python train.py --model="image inpainting model" --image_size=32 --crop_scale_min=0.8 --horizontal_flip=false --rotation_deg=5 --norm="groupnorm" --activation="relu" --blocks_per_level=2 --residual_init="none" --lr=0.0023 --nesterov=false --orthogonalizer="newton_schulz_5"
Rows from block 4 of a small image inpainting model, named by matrix and row number. Rows with one number belong to one channel. Each number is 500 + 50 x the weight over its row's rms, rounded and kept within 0 to 999. All counts start at 0. Numbers have three digits each.
After each channel's rows are labels from the 100 images, of 14976, where the channel reaches its highest value: "strongest on" is what is common among them; "lies over" is the class under the peak. Only what is clearly more common there than usual is listed. The data: rendered solids tumbling over patterned floors.
# convs0: first 3x3 conv (model.mid.0.convs.0.weight, 256x256x3x3, each kernel summed), inputs 86-171
# convs1: second 3x3 conv (model.mid.0.convs.1.weight, 256x256x3x3, transposed, each kernel summed), outputs 86-171

convs0.238:561361423507404520595396460454407563428406459507475501377528446506455610525462477556438317484439526491568506454509514517517509560414626475578535512429528549537524479566408483500541465465439522532526470584542476530524484461512531501543543529573564516565535565
convs1.238:504517552549511473581465531551516362514505557516508538584588596459538543490512554489525509541533524528549456514561546509495519509440452554521554538559456468509487575595560594495415511419540624517530508489540489498435532473549486494488482445515602463514443411
strongest on: jack; star block; largest object: jack
lies over: jack; star block

convs0.151:546383516523422467508562342450469470506482522383535544494455503579468539480508550508582520503489547470509469523542454427490529477482595551487592476358531478520550453542471463441520511527397360513538469482513518477495464515462579399501575545588502560526473465
convs1.151:505468497483463454533481458531557506530570510508437470536600468591520492548506522468446471491580478496447441555476529491479484526411433538529502499504482593589490516518483551580525514479541652513494479486483491503482495465594437611412477485516641506524468521
strongest on: jack
lies over: jack

convs0.179:565383450473507430502460346456506466447511488467489517456395505442491486494508490468396380483485575510476502444430490520485551556534529489543639486562580484537485492574559551481503561560583535480413457559507460493509479536520448486437427533530511523479511521
convs1.179:500516551420480552502462557486713510497526474487459598430566460500602450544571552520505493566485485462483451554498530584500449479449560449437533484696463444484530513545506428368526426502473582384502442451430498483492549540382458476403480467491460515489433428
strongest on: bumpy ball
lies over: bumpy ball

convs0.180:504438482469457570467532494508512486523354484410522571493473501472485489482439550441408442444417515470411503489484449447528487520551553594530546524411549532527542601599493522444445527498518477543571503490498573512521554486425525529359470585420502507658553490
convs1.180:543522436473456560480436469525466485455564430515469496573542476459501439516541462525476472574519446524517446540522534521511505500417530534565600557491496531556486611540439517527463480564545585476489503531494445549479558617477473525490484430548606613432503458
strongest on: jack; star block
lies over: jack

convs0.139:508447469499463530549511478463520500462445446566489551454489507419489530451514524546427515530491524600494563514415534482572522575499526533450587479403540484562520597523466470490515519523441404487480413545461451555491470526476538565481419606516470477514504458
convs1.139:534572451503522522494473607494548454488581526419535485419560481519488420512491508513530471542478467536469441467630498483493519471537546587572398496520533450579503596486481417456526524422489474510429559492573470465509572504517443622396560485595509528485499438
strongest on: jack; largest object: jack
lies over: jack

convs0.190:483474457436441474444515585453485427393460502535494494594545547542491552506461500481494442487514463503550411476515471460539416521423518559526535514299498548482488542446562522511449566446574525541535459481475522467421568582471471476439420573526509500509460559
convs1.190:480452454522534488528531577521492501460496514659436389421518460544472474525455432504514488442452578596491459446506529568523421598493557545639465446387578512535496632479470575469452527496549477447517447478547475560435452506453531576458458610445485506535511507
strongest on: jack; star block; largest object: jack; largest object: star block
lies over: jack; star block

convs0.9:446480477501481489544511728524515467432399439495497466520459531521494465517494522493511418525532490574476504465530441480557457522424569528480578500584457545476495475483540501518593470476471587541523535550453447484474573559439511524512424560359533479549464518
convs1.9:537485594512481493556497596513509483589491515519474526481526542504504481475466471452528606494386475436570522485500588499467513449495517468466493527595456479449446511529503423496373511505521548565461586522485533534416467650456574580559482529536467465491481507
strongest on: bumpy ball; largest object: bumpy ball
lies over: bumpy ball

convs0.90:517574388505522505415506486464469457463518554496513455475486610589498562523448445522543435546413459451513443519511475505510491474532573484641525507544505498426460482484522543488525555441537494434472497468482422526521628468486351530497448526487551459437498543
convs1.90:523523506501434566466488552426536507567469506455525541465454526478499516489455478518448526482504478525502494511550408438418475485533562443432471487717506511517522444447486467495541466554534448484556484522471566527451642475470429519540470517423420474473543502
strongest on: torus; largest object: torus
lies over: torus